python train.py --hop_length=160 --input="log_mel" --win_length=512 --fused_qkv=false --inner_norm=false --expert_mlp_ratio=0.5 --experts_per_token=2 --positions="relative_bias" --ema_decay=0.995 --batch_size=64 --adamw_weight_decay_other_params=0.01
Rows from block 3 of a small multi-label audio tagger, named by matrix and row number. Rows with one number within an expert belong to one neuron, the router's apart. Each number is 128 + 32 x the weight over its row's rms, rounded and kept within 0 to 255. All counts start at 0. Numbers have three digits each. After the name is the row's rms in percent of the matrix's.
Before each expert's rows are labels from the 100 clips, of 14976, where the router gives the expert most weight on average: "top examples" is what is common among them; "peak on" is the class under the peak. Only what is clearly more common there than usual is listed. The data: single English command words and digits, spoken by a formant synthesiser in many voices. In brackets: how many of the 100.
# router: router (model.blocks.3.mlp.router.weight, 4x384, trained with AdamW), inputs 192-255
# up: expert up (model.blocks.3.mlp.up, 4x192x384), inputs 192-255
# down: expert down (model.blocks.3.mlp.down, 4x384x192, transposed), outputs 192-255

# expert 3
top examples: /ɝ/ (90); /l/ (90); /oʊ/ (64); word: lower (54)
peak on: /ɝ/ (41)
router.3 106:123131173115101077155113067157201141090112201128112057160121116170166087065117147088204164093105150178128177161122113141116113109142159180164093156159120203161135147115131115125125110079066157
up.0 133:167112119160127160149154121105163104115170163184137126128151160124165123126135096117143090090154152107088121140086146110136101141144095117123173125119128168165132158112160171126107127108111190
down.0 160:145141117179128118143121119145152060157154210103142131089127168135150091110151179128145112164207096105182088130144120108097100173116067196143107108169127161147138115153136050128140134078140108
up.1 110:084140094180214205100087170147135145140103136135172168084149120103126145150124168153101112122135109093133117103125140097122144158128139102060090131091098070202127155214097133140177109126144110
down.1 119:127180101130139176111176133178120147141097131114096127108131131130164178143109126045122099150174154147089100133134135064130064135123049134110136152144104111156123102134120177129165131150133116
up.2 102:101142145136099180123161174103141185133076116080125170089095151127125172097105122157126085153114135142149097118140129115106073173088135158092145107092115104072160141088149194130149094105184098
down.2 106:103157140160137163143056140128192095095139124103119111097135122174146117097110128151141084127168153149121145155118172068167118140119181088072196121150131075126167165116163163080166148129125141
up.3 091:125088132079160122090116144169143136132136140168069171109133130109083106150107166165130080124089100163169096129132127101170135148083134079073130164091182148090111117104200164184107126141171065
down.3 085:092113133120135170094095166106129094119118132139128149123155134142119099161123136159124135139117110092136138132110112142115115147122197062109147133093124180081125155105125122061100069073157151
up.4 090:086134078056147182145106150107117132152148073178153147088072131093167125070078137168102120123074158127134169088102126104157116121091103102143122150111149129101144123133128184084126090101172089
down.4 086:183143117193133168109061088126163121172133137127123169131192101184160139166116137112083104185163092147107136121113098095125109100110146159124111127104094146113163147194077205084087135151154126
up.5 088:101147085086174161105158164168093158114125093127100149096147117121162135125124130152130108094091135072159132098109142125161139169066101085095111153097141163152113096124166171097126089135151143
down.5 068:142147085081139146101093144162110179124078105109103074133152157113176142075147129161127076111147144123148120102189137128138148191128182159087127119125163166089181160138115162071116066114129177
up.6 073:150095126074151150087091110158139107114090154114140134090101123073114141183139134150095065091104155174123121094150139187139090134070129098126127135146162111141095137148143189148156106114162148
down.6 070:174102157080088139158149097069141082163170129125133123120106114120187138125125107106107123055144119137064128146108083105113134169152120147198187132112116079106118093116095154086085150119141115
up.7 123:127125108143112111146109122153110153163132144098079128124125107170101095133162122199140164120106092109182124058121159126117107115123115166157107101182049202147148066125125094092079177101144156
down.7 130:126136112166155175097146197123100091084169140131104100113134143147155166148096146124124138111149166121124104106106146083104143123167162137156160125134139140138134100148127128155110107137113144
up.8 090:118076091118141132062134200126107113142101114137149196139155108085133109116115147119143149117180117117149120066062168091107151160121129092037133137098120158144116103167160180140138106158100119
down.8 078:156064140107122147161114099198078141073159082067132095158136159099176133169073112094102080156102084095127128159106112070129153104082091141101152096131138093138105174129159142120104119128128142
up.9 097:084129160082159153114090129133113104134121106114054115149138114171161139142097171182066190157154152106117124125136042112096068093129178121136119094144153195115139139089205165088124108089184175
down.9 097:146146126133175157088131152137124129115147176137121162120111078128212147161144115126106174118047062188137089092160125150085102153115077151121075152154146115147070072077097118141158166129180108
up.10 100:074075107133183111117108167110120091108159098126139122134112136131072156166108116199150124071111141174136121101103114087095132160131067118044162116106112080077120128040080131128120124118112090
down.10 093:166102111167114088141097132161105102168116096159167114095124109106176108127143117109117178131112132105153181191074143105142064176067069145143086139130126164134141154111074153129125114069122120
up.11 111:146111075093166092125115125164128188133150127110116129150104157095102102161173120193104082130062055132134137109113105180173167120111099112063032125137084186138101153104127155126087171118136124
down.11 114:133038103095173088171104123136058132174154118170134095145110167091053122156167072153149170103151086116128142160061167133146156100116072131114101111161090102121102167095092153120200134116096118
up.12 086:116049142124148181089154149138149129151154117167109159148115083150101091159178135174117149042130093149114085122085140138115164121093122100130127113117098154117175114105157157135155152144122107
down.12 098:133159114094110125116167139121118164096148084081154120137116121132142153112119036096078118142088164096134137181115082128143158113150119139105154089155142131130160135109115168134122111143099136
up.13 085:137117084069169132106093205153087115133147157158094174155099114185069106148186122186134124129140135140159095120077140178087115099075100088087092142067109138127076058124165136128168164142185110
down.13 089:112116078082124136134153134107131101115123119124117078134148128143146102104094104070166137127152171150107136141118150134098124128142159099111159100152138214115151139116135157096112113126092150
up.14 104:100107144119124143107133117132140107117086153118106191144111092136158138120147131183107149176084166224091145116161119116042106142072114155130086169121136173136105117133196172132185147175133108
down.14 114:091152164115132115101126161138158100136134130120126156083141146152142118095182121164142159144086214176147197130161101079159086136040134067071091156134100135098190157083173179089133153103146033
up.15 085:106116072139114125072134141150101174170092097116138155072171133121092109132113157135091146102081136110134123089098086149098157128104113092087104090110165148094086148101153124148068102199135133
down.15 087:163148103117149105167114181159108143166154154133100141186175159169108129156151166182155120137167182148135069108140090110091123103159180131118121116131156060139124137116151076099153144140152093
up.16 092:146109088158143205085104157109102174078138158069077145088089177125085121134114148126140121182131137105157127058166130167125135098103159061132135125105190119127081043109159104051118104162122159
down.16 095:102155098173165152098168157163142087119122165140114145138117076122085117169097150144087068153164128168083068151089016057134079148104139149083126131168109102080141113156170064219166136223142068
up.17 147:107072090177124162072083162146102164110112104083121118150157140152094135097106081138171119134186092079174147107146139135133186174144104107108112130083130149141113125140138094096129143159061058
down.17 149:152159076150116164128127092187130118097076147087116127126100127125141116138127110106175131123125048078172149073183170199043093188174123149133133128062109134175087121202109088125141131129083138
up.18 088:146119053100195102099131106139100179169148083179150169106193122167131096170149108072112157128112154123198171103137128138143141117046119138118062101105100131121098113169062167128118096108135136
down.18 086:109163143120093175146108152110149091105129169070091092103115162181136137052094119152159130141144111076204166133139159137100175200131138078141136154080117107098126177160148089123109101114125133
up.19 081:124196065153137172135141130129166130139068135139135193104181193098117064113186161134142067127116111115137112125134131076088162156055077092064138118073154176101102090146153165121172046163200191
down.19 079:106144082086108137114152092149141082094110126141149147144127159118109111102120135071173140142170178112117095131126117162097146113130132127149175100155056174111108091096151139149161129177087137
up.20 109:123141126112148118125129104221113098177078114109082156156184122085189179165075087172156128125118146143137125073156093084138117153135145129112130104113136145094147220167124130116160104079121145
down.20 107:137124089062140159140130130162106084125119107124136194191150140139118148158107087126136172107087088134086149158131116179195137162130149100069180192054134131084189116174167173122135100115119126
up.21 075:120107083072145143119106161154131179143154088154122108141141103094128089142114118148104120107118099182172105052091132110122116122073087058085134147178153163129134118111139132082102140155171101
down.21 070:126156140111148199102093047118135163115100112154128146103141164132095083121130146180170132116122104031135089069131099194133163168132168123160158149132093172076172086117151147105108082115106200
up.22 102:149142131065207126125114091152173131090072175190116102156096151110098114127130119116151138126132128189172147094138161172137167093108144172121119165132182120142120146101079137066117160139138070
down.22 100:141173116132154091204184149126102131146184158186129110162105158112087151099124109142131156110127081185102165155075153127135122080105181152118125148120114156118112154096120138172115140162146091

# expert 0
top examples: /t/ (100); /eɪ/ (56); word: eight (56)
peak on: /eɪ/ (56)
router.0 098:127163092125124109154119117111073103173146097113121189095126112152112089125153177200074097176101115103083109087158105159147123103169100102150150096127092097113139072168120122063137133085213131
up.0 091:087190092143090073171181150155173131118158127122203132074062092152185134101121134103134104183067117093144178158104110102110131163119149136142056129103122096148112132120159188181192128094148123
down.0 096:109164131081105119152144178135135088108143121115096110140169115155131116115106150175099112084132035153119166112105100137109160145152075111083125112095173103163069086146162101105073132225109145
up.1 092:142137144186106106129097120151196140129113150196169137157160191097091145075156125108119152161147149122145188118110148126097201169098198156086090183127176174123121120106169148201115132112065091
down.1 091:082119136106124137121108062117122118104124096118091102108119130063121116095102082110138118156152083166103152053168133121075126149127095190107159079135092157129144151087054153123163094090126182
up.2 127:086072152128158173144091076192155112146141107166130155160151121134182193122116078127139206173135198131134103122125126154166127170106165128125107131124155145082207174114197205165150054144083170
down.2 136:089125151098126117177111158144166121128179109129106138146141180145140165094154116133178137143104187081133108147149182125146099192144189192131128188168109153152118134137168141187213130182083149
up.3 108:151132097118183135104096141140141178136096143184138173127192094164107138173075123122120107142110127147138135103098134140111133146108168129119101134185146142117042025145145165152079134121093143
down.3 113:165102157147118092115128142129125127191124165114192152182174182131034102121179172166143135113142109183133169154097103130187187068128144104186122129134129042103097163115103098149122097129174090
up.4 074:184063128118093120149121097162199148156080207182140116125163106125105123139129079138122154149154163135178160157099097145118152109078158131135108121130137130143117121145209165122083074107082121
down.4 068:109049081064171132073162095115104126164172189097129127123166172104123064098119140128109074134092110130108172145102146129105144110170130109137205126107111149093117137184109214129124101070164117
up.5 100:131127072133107152166140120100109130067065193206160147164070111052111133127143080139164112138110122137112176116174114164087182140091142158141085108161112134161073173069144149126157159148089144
down.5 110:174142143133118086141120097154139104090062212114130085162080113098137178106130122118168177127124122078172159107180177160052132140166151143139073171167195182143103153119111120159108095075095163
up.6 082:157130151119166171126109138140158189088080163170111113104168107167041126124053108127108122098169058173201154105099134116084134125084076109125112140084107114133109124099154120144131106129086139
down.6 078:081122106120106142151086128083113084132161124091127142124090081131164169152126125142051113161121130120132082141093181093126091118104134116158172151146115149108133114092117192127134143131179127
up.7 093:095153103099100098126151186124189196159092115177195162141139126102107143107130084067095121106100103139118108153121059110151155157067174091066122097102142144148095151163140180156132075131103104
down.7 102:107122116077094143161153134129100173109113085061160106147106158169167104107143098135113157131124196105128124157132134051129127130114130117124157094123137097153102100103159145199161112093114156
up.8 097:125124123095155155144064086154115181059138165151125055127141138133147117085059113168169138145073112150152140084202111112111149182136179110119083120094172125132178166136164116097113126124125192
down.8 101:141084148060141137117094112098142178136131128169080096171110063138105140105152130217150074120052139177121138195134112111128115118077152154138120078212167129161157133112093121180127087135182121
up.9 101:134134202109093098119084085113170138113099169118124176158138114120135074150161085112170102111084149150117196166107140117125176152116143158124088121152141133133149115112167160152142140108099124
down.9 092:129155090082096123127091109164102134166126122052068156098124069113116136131136152142127148139116111145063167119121054128120097179132141109131139104144116112162095112114186129113130179159135098
up.10 097:129074135125161148106083106158121144172120113184084110128139129106141103106189110106125105163142108160148153133111130151117109128122120095176130136134102164160120137137109118168056140120073150
down.10 098:129193155162169167079113205162142103142124099076089074085112092120128108135126135110103158128099149092100101102110094152156088094160184131127133089097128113111174129101080154082146174094157166
up.11 095:168116125115137097065123123106146159103105131139179151101111155108113102151162149100106075100074106149104129074110170124147150141109127103130086129070125128117084130104125182117155091081146170
down.11 093:144157154078130145093107202086147120089127157147125147146156108169090038135104059150114125136116131168144152091144156192080112157165168160120149131071145158154139129143177130077089177160127073
up.12 126:099173073153079238091070140125150229082095140153159168120157111147100098121085094157153091163106141108153122146109087078114141091112191103075119091114140122121182114092086166166107093144122136
down.12 119:098103151095126082136125069112118153136146094146116160141131109130111073114117098134153172168133143164113147141077140135115123129111118117120109127143107177106170147101132123127140076163128156
up.13 090:176112145034169116124126085160110118082135123167137181138181152131077088147166098130147144055180145175189165157113199120119100145111184101129104125143116176082156161138137153178127106103089081
down.13 090:150109111114136142116112113079103135131147153189087113121147121090152198123098121146087134092119162151107117187125080195128139097120206136143165117107206091142162123118173165116115139163140133
up.14 128:169150106111126092146124154165130201091127129134188085099132088102170118115120055105106080096108100149146142092145161122116202146110110128108100186107192134157131150146159175118120107122119156
down.14 120:157159119181147147159158109113112149131059157174158143201101128126152152070168130174157144081082115073161103135114110113165180084103119134142111174153110135115165173115092117129137106099127120
up.15 134:124099159121120122154113158153146175159090121131164148173132132151125194084099123174124136110116159111175122070145162145107139128105116085091122140108130119076098117125106105105084090050106132
down.15 135:152138129113161129163151109119108128138085105141166155136134165152158084109147139114148138139136089120086083168109116085157117135145060139127139105125076109154104088133128163169123123125136157
up.16 103:176124154082157137090112102135145148086088170140128140145169155070129091160106162134105145125101093156121157079120165124140113141133154118129110129104136169092126117151170131117080122123158160
down.16 107:125149182119163139157147156116181112068169103121147119143107133118124115091130164151059106196105177167133122137119115180158163067164109106115109109134121094082082146099136112111128097148170109
up.17 106:146112090105119143113121108167121127130087175037143101130177083149131149157109164149119153139134080167154146129133122128123098111102139146145122140120125178078097127155133141092085085113097170
down.17 103:152126139177160129156131080140180100102095155150090131107161121134113115124156094089186129090133072121118131095203108139115126140222112116130116143090120140167174136210108090105088117134103190
up.18 085:144067116121110162106111126174153134118120113115149119165103176183139044163090108101155083165078160167140226134096146110153139101092211244131128126141138128099157114150139141065091132115125101
down.18 092:158113125088165114171087109118115114118140139090087117138152074147158142180146147108090181146168118175142176126089133125154084109097167210156151126156135144126131136084108093105079147158132173
up.19 115:174125094125146140164106132181173167055091146119190112143098140070118114096078123180213144083121115107163106144146123146184115163106159157105128138138176135165159181140135110155137164139122141
down.19 111:153144173211054074192137130097155163114123118143184107133099163095093097080143131160146137091143129106163096110120136095151203109115122130222088120133147072112116138079116068107075099085105136
up.20 080:144140128067166125170095142150170134094069072145094125107162091142170145147088145090162149114157140176126181086107178065096126175084172136142116148090159135160101103136138148149142157138128103
down.20 078:178163132111164116151055088128137075154117094165123115131127107090096114117065189180194129132178131167182132122177145129146065123108100115097094178096145130129124162134068119117145125100141102
up.21 084:129149124136115121117111104146116216156145158116149119149129109066090122155094094125166178112087083142145108182151129117160120126115096155108132112082127165085141178093146181175140066104151117
down.21 083:154161127171095100148174096103129151151134144145173122104127175141146166072094084120098141134160172125130185122108146132070136134082160133126126088138135180146143146123128136129080111142082182
up.22 090:092156117118108109139105204131115147090153123123114129109120072158114079188160118100181153154085147157133196050110131125112150101083149142150069159115118151133067104083151138113102169164087113
down.22 092:199120116152099143112130162096112197102121172095091130097081129162136076116124159148156132136114074112124174133147130124148127127081166138145071141137119118083191073162073154103079158106188174

# expert 1
top examples: quiet level (89); /ɔ/ (85); /f/ (74); word: off (59)
peak on: /ɔ/ (62)
router.1 099:168091125168138181097131174123064113163119122177126153180143114093107118205165099129106157145134136089186137100123139134138114171062135080073136137080095118127152148097105135167103064163122165
up.0 111:104142107118159084169145152153147080090148117146139086144136187113142092114099151167139098133096094121159096117119105127149171130103161128131135171114140139109111143146141126110112148118195068
down.0 101:139090120129172124090135123188111173091075158162070117155129106135059140158147110180174128111096146084154131156106165123129151107116087120173103127220132115066143132089136114163135136075144081
up.1 129:110139090099137108117156103130116082133147095100088105120097168203176131089178148145121166134083188150135100097176129113111090112096179146157147100150106111117163140134160156136111192155081143
down.1 135:087121087131124101159144111131099128160101100128101126080102155144110151071182138091178160178078183124150125128159198106125105082146155054151113170132110091117181182130105129091115140153081148
up.2 129:122127063110134113080114107126153094129107074106127133143148062147151126151177110139113129163112133066144135114138145126099124150118132151094134142185159115114122149090172088048124092072147134
down.2 139:185148154112111144155153095130097189116135140152133121181145097130119098122154104123133130126152135070204187108132160196088129132065172124169145096146147135158112137158168169091154126134160133
up.3 073:096102138072147086132099133116082170155121167124106151090155138135078090145161127163174150123104095154146105089130153131136139117110072117148098178130107145132078086099206164138181146177139139
down.3 072:157130130135073086177105201154109083136153072109153180095115134162127178146087135156085090181137125131094135084152153168204150158171133148076164170062117154111155117181131179110157096036177146
up.4 104:114126188057163141116099204085169137126100081219117143132167109081134092158182150127132057098146168172135118131102139079095123138085106107136113189115138077202103106165097107109151076157108078
down.4 113:109102088133095096149150143109157164137140112150140170138077096136169075138153115140139132172117076171118085123105162134141106123083138087206132197134123081127113105129141151132202113182149075
up.5 105:155147069183144160138044194152127120095106107105141098176145080114134103163113155143173098167095108122150135152178092147106069181038169102120114164112144109098105141129163119143097118089133111
down.5 104:090173115143093152113080193144185175147114137194130123119077112137075094152195113122127152141124124144088135177100125098107151130118158107139131093086134094103090142081144089102159137175090074
up.6 099:134169152086103103118071149134167120088120104124133083082188090092107140131157138082160053104096128135072164131150074169200105147159186096155106117109164170140142087188126147091133143096149142
down.6 097:147141143120181117134115146184179098113079137127079169120187138169130102174158132103118118176176182104119166074126068110168192078158133150152135128153143146169166114148092125103139153115128126
up.7 095:109124127140090098164108112138155158132098118137124157095143164102082140127116124105091113153117120180112108115122092159152136126135137114106111172157155124143096105142127150144118146144089122
down.7 075:139066176079122177235125139115105180165153076147102145178117155163103137169149132183092150149111148161149080110081132117122167022114123136155174070076048073082154065086118103117086127146133170
up.8 093:168099171092176123130110156166186125067144114129117191085127146144126080176096123117108095098121103201166132105086157094143142087032109131128088150130171117148070111115091205148108083100160128
down.8 101:115174153117117129115094136139100092220151126179132181145163179093118084202170145030098093152160175205086114112060126184127119103106136162182156148106108138138147088155081161142142129128086075
up.9 101:217220143128113124155131190119180124088068150082181100149148156123156107095119109150107064122127075079127146137140117111149149126157190114177095156081127182086151100192127155073099106070130156
down.9 102:145132122173148118082181124153148154110085129096083125088132074090122135120180152123117149188130103091130058065135136085163104108167057125156166118097141113147116132175168088091118142120196153
up.10 098:112127164092104119080147099160126171118133126098099102111121098103114136141193162143113124116066120104163127074140122154142162142086070072169144127123220157195119128136195145100110130158148140
down.10 094:164128151136145149157155136139088149177063103187115160140150134121125144169193114130141130129153124198147101120108131152124093135087144143132133126168106137126177134123133139133119114118133104
up.11 143:133113136114149110140154120172093125115086140082072106098129118175176126162091214139130072177123162126143097144107095093120127079095114169113058135143113117083147086124171158118157132054138151
down.11 170:130131146124095097165160129144083122107132110103144118112092196173160160117094147153141127131135179113164134114166127121100155127126145181109054156161157140079152069086152126165111112086103155
up.12 069:101121123097162102153136200163096144129184170094095107084089147123096130068144149114109193137119151157172112091141172116134124064113186155163107161080145132107170140118172180108077211115101136
down.12 077:105147141114181044072147176091145084100110131102105133068149140130107082080185058113139065133130155154116137132148116058132103127105130129123194136128158161175101155134157116155137122076112104
up.13 091:158165139105133108132098046143167135102091126053115113087127134156148096081082139141125102118101101174113131153146136089168127157140164176095148142153154159097163130166174177154149113085128150
down.13 088:090126173056096106144111187129123130140040140109138177155192128110157162118151078100118092148098087102141180161177133138145137162160149130156109169139139137074151125152133144123208058126138124
up.14 088:144098105125133137095158089154151084111102117058102100163098129084145100147169155120148111110197164148151104100149127096153106172104133079184136147103150167177073125184153199090179114153111096
down.14 084:131106133127146149129131153168088101131168099182109134097177138124093156132158153125085114139060139105095136137126111127117170090069064147072127138175126083111136143123108177144103122099138108
up.15 149:074114079109138144120107163169125138134094145137116157160178095140094057205161096154159061137111132163159162046081105132142178074060189146151065197148163114097104140166090156090085141069143098
down.15 150:091126138169127126135128150151145091109177103164173096128075143071080134145209169072172117169180158129111096145072092138141122070160140107144135107123144150118113098088111135158089100132051116
up.16 086:141180092143122126092031131158169137125068124134131134066112155156113117119146145086113137087088084131156099076144092116204090136133176177131150186186142168084171081150130183127119150105127167
down.16 090:181158126159075052127144083132161108092090148150141131143167095125156093130170086159154164121137102088167107047187120135167146110196107138103110180094137128153115136128084073074064134092126169
up.17 073:096159121096126122124114141133204163110158171176149121109126075145067093089168086110171126152131127142165106200114105120130174129097092139103077130147224178102069055175190156146170171197113138
down.17 073:084150115090116087145199139125080163148137143115142135162172144136181142090116100159161107111097123111131229131162167149133145143169135171136074169139127139151111205179139163075112105079164099
up.18 093:147142086099130114124082139154125185070145101117146147115083096096097085128136122121117073136105130098142160157050086103127120163082133136143098141160182141138137101128118176085137125139129116
down.18 101:105183128144120104144106153139151067123122144083113089074021147174195122087110133098130103195093206156082147111170153113171083125131172130142127160142113107167159108163125129099114178100098175
up.19 086:162095118129148155237079077166181153090132152152121108086120115159139058091098116144101124071114106182103093110142080167119137156116098121117093116173152143127106107113174101105107163168109158
down.19 081:068110209083128057087114235175171094104162178163122139047075136157158146131158118159144133119042172130142117128136122149118195093139158119134102137155182166129092127115161134142158192155117188
up.20 105:120142121144056064074124170098155149127100150136122134105112094110166173108120064165111081161126125088122126140186098131144191140101146165082106169102177162085123117185157133123157128114118166
down.20 110:148160089140128083165142133126183146123107183092114103143097138137108099084086105129121127078132112102138160108191169095120141130129104171119107178135121115214032074160157105091093175150130146
up.21 079:148196134104098081192124128125183128099079152146162113087147107186123078101136128137124111163151126109180159103131112099152120190105158116157103133162156148159076057173148172080181146126149133
down.21 077:113119126130175173120118124159143161150100164074126147085117159111166144100134050139075166116088146113106146147141081158174127149078137169106143071116157122168163164128036157116111147114082074
up.22 104:113103157114132069105144149153161091057110174167157092150184167092128116071124070155144086063131115109130117088146103123133187122098110117097131146060150146136101183167133144103113152126155091
down.22 095:055085168098145104146096103173110149105131137133123101103039113091091129123163148209158105099160118132158164171162109118124130117075093154103072154172139131133167131100150102125118132117105089

# expert 2
top examples: /s/ (94); /ɛ/ (77); /ə/ (45); /v/ (42)
peak on: /s/ (67)
router.2 096:103107151126133118105149138098146127110114101098170142099107140085129213062065082121105102080144138099128110181101092040099141171124133145133154115136204108143113201134142182148161138167129061
up.0 097:141062131049173187183134106200097068094173139133091114126116164102131123118133112132095129116126156133121183110085145145143164059100178162102123085122128146138140142141165159078083142133068141
down.0 100:157158142124117126152136103145150067172173143127096141087140181170127136081121188145110204195143194085140128143078103129147113127077173159105102108146098206113129123088155138140086110087089132
up.1 135:168116108115119104096128132152152137103089184147150203124174110067096168158155150139152122126104155133148125120147111111075144105112199091134045182145169147133104177086142168167130155126103102
down.1 126:050152136115093095129130129143107160125129139148136147076137111147145137133073095203131139105125129169149149157192115112146155189122081096091093151145158111095124159097176121181108064192181087
up.2 089:131040091108154165184117108142089135136143163158107096158118124125081084110187116144174184151100164137202154117072174156199187106103174120126119134135128146175170128084102112103049134105086188
down.2 084:054177161110130157176115132119158048146117121054080146090122158139205162084177143177097164119095184103138147134162138121092092149116179148100153115113104130094153127084184131150135109089101085
up.3 102:122099116123165217107117129119113143115195134111098135088123089103147126129182091123113140114098185080148120084133109151130116142109155048144150117120132122145185091114155133110121101118115176
down.3 109:060154177181152167138127128133051138105139111102102076092205138160147111154147142069092119185092132137084189178114162082106116153120140094112157103134054141112142085095123173191128127164123156
up.4 094:114157107155131095122147107158152132127073109140129184189122040144175136177173097135159130111111151115151149097178133145140081182145097111101117180108119135153122127172106182127149091103075175
down.4 093:077139139149213156161114132202153087149129102086110119168145108112156141126108199148114131136122161121097139196112090110188094133157192125151172134125099163097094125141132119131116166173132019
up.5 097:134170126149110164121109130161126177116155147109106165138122109111139072194135103139135080145072123147085125110118119153130095113101183095094120114150101127140169117194091197080082143127115189
down.5 090:173120111102147094141141042133128213172147133164136137112145124093107133164102198157151181133114099157049112116105148149127060107111066080170095159138050163095133114114064088059136158141166142
up.6 096:126141127093145154175107089125091104139125124080113152143202086115146140161099170110046080147145150114132126082117151137142100116099102127156131121107121150120143085118200172108095098098113172
down.6 091:188127120132149157141136059113127202219209096158136163123115140123149160128125141165119201117132091127111085056110113126104095130083122149154124116143101070131149092161055143065137105156126174
up.7 098:136122075175151110100121106117095137077104109135143134155050113115098114143128121136112118109136134121113141111112096136143161154091097102107133107100168097136070167144137163112091079177095152
down.7 093:134100131112169071096176126150137150127198056097174125144173177115170127103166129091107138109147142080098162109145161061168108100092130117121130101098146096094148134128150127104091180058184117
up.8 101:132124160068126154151110168162198110109057161158135155180142165121105082139165165164145076140102085164117144105151086128184136093089141131076118125113133138141200110093112092200109126129133137
down.8 102:160177154087133153147117098119179097127115157048098121128176122125120129116121157097153070106108087156143092134135068137109104131110136108094146148114190147099144127142156136187160149059145124
up.9 102:170119129081189156141124124145129126169085128129090063123153156169098105157109154134105135150108098067197048091138176100134103116089150095098113100122111148036107084155153127129108105118130157
down.9 096:105159117177098154117132061128133110184147092164109082075162131127187130121150168086126193174166164225098121104160176118111135143101110060105129134081106142143124140111136142105108127106096127
up.10 089:146073122098175169155177109105106132155136123139074078137179123113150109176178184053177162103106196131143140069127153131152144114098128064119109169068061159105134141131158161119132129102133167
down.10 092:086111113092124106135118152126100068135131166051125123094123139163162144121152161140141110089147174112166124086147127139089090100161164094165179158141121114129157189109146158074080171116114090
up.11 101:115093139135077108150075163153179126104142129142200090143115202116144097121147120162124108110139074113151104136108177106217133152084079113118113193097121128089178127188140175141147082073168120
down.11 099:092105149087073094151146090164136179102106056145186085133050199112086102124123127185133136158139113103152119166095090111197118132122085122099178066085135081076156125146100169150104107091076166
up.12 111:119125179104116112139119111141145184158104113161125116150122145158118120150143186146088136105127149169125120088134097139196102115100142058136108141090087119076118113104164128122121104146165112
down.12 106:105189167163145148200052088162150151196144136120086152122142111122128095122101184162098203126116126140118089148111113170046074141150127109135138091119114080119164114116111123093102148123165171
up.13 088:121094159107151123129152146105120138095131124183092054106100132084102150087153125126141106132146096117186140105131172171116190165106086067138125138078158162158131104120162103078106072180130155
down.13 087:044161166108141118087129079148120178169156054164122127062100158104114102169122125092163142176108151144149136145076160132082095170115093112098163135130081202179142121143127116126118165123179143
up.14 109:155114085103121126111152106147123154153131109119136140126160071124160048149121143058146148172138151169146151120160138114117094158052147181126121138139164151233101050172144140122105177199121158
down.14 106:152120160095181112140146100111153130152116131197103138104171095096120224132179148109143181191153172123136156145170097117075201127113138168105145152140086126117122087136127156134164105117075102
up.15 120:139161079144117094149129125080112091224184113103131127090147151127114123126180137154106078082135140035151082119133113082196176129128123072167112146164098114143118151165113172030080115093129146
down.15 125:170066096113147131146188106145132136129152098138126140157152160076092082146186133129081100078171123117075125123070107077175176044061139150122106107147085098104120096056103161110085180121137141
up.16 121:120068105098051063145190059162070144119101089129160143140137153105165128139115099167135157088045104141126169123116101072202147139110081113119137132161183136077144199167149190131176112148154134
down.16 120:055143122142120119113172207181101148103043095162170101071099140156123167044125165166100124154168178139165090163101087085134137139157143073152114139115132091100112158156104111179211082202124050
up.17 079:109132089104128082091107167149182126170129101087092151100121131107129085154144095095074061117190142102070120127061112140126084125102154104105111147120145169181118103148193129077107191139130085
down.17 086:212130121120144087148167152162090112105140111142093090081108153174145078133126094152111149141067086110107202091143169123122150117111121172102153085115142127164097144101154127091077161122139105
up.18 087:132148109101171132180176083134107088109105161145129130139161146168168114143152112092115093129071124120144153079116130130092156117129132131115139165147095170081151141134163191079182151095175167
down.18 086:102096105106167108170157160152128145098194140121108097102140134140075132129120091089087095113134114140135134185087130098143114101095142198077139066121199119114117120136179176138181133081148107
up.19 091:112186128112171110178076157165103142116118101151143142104228124120149141190125133117080112134140123120134152122138163109153121154103099140093112184141117096096151138089193174119181099091152172
down.19 086:179136158126133089168170126144115156143123160147073069175054138083105164145155144192159159077115111109153078149057139142092177133146090133144118094146122102170122089148134108147183135134186154
up.20 097:136131205156179154152138089113083175122126103074077133179190117148146132135148191139092158105103143129126107030105178143146103129108092108134127110112111130115126104174169131092066164156114188
down.20 092:109165113129102143098153083113079126144183090118110168103038114104127165139128129102091142130119119198112123094131140184105117130092120141122098117108104133120190169143051142114118122108087160
up.21 091:121165088119164161158121153175080162214132120168103170164154145118104158148181113140134168134107156150086033085076130155109109137097130146138116125157098131148157088161131160051096107136080127
down.21 092:167203081130155138144149109133109151141111136145157135134166078085159139119150156169114130098148152104098100089113065077187141080112165110092106138146118097134178132129090146133118106123093121
up.22 084:093112096154062070115086167170098190145145104130101142080143142145164134137127127107108153166150127102099114159115113110142123156110079121164066119190130136082148106131188137131146071099110156
down.22 089:100172135164084125157106141084074099182202126171179183049102188163143093112150080126114174115154155098134200163138124127145143150148091110099159103095109160144135147032166170207113141095106168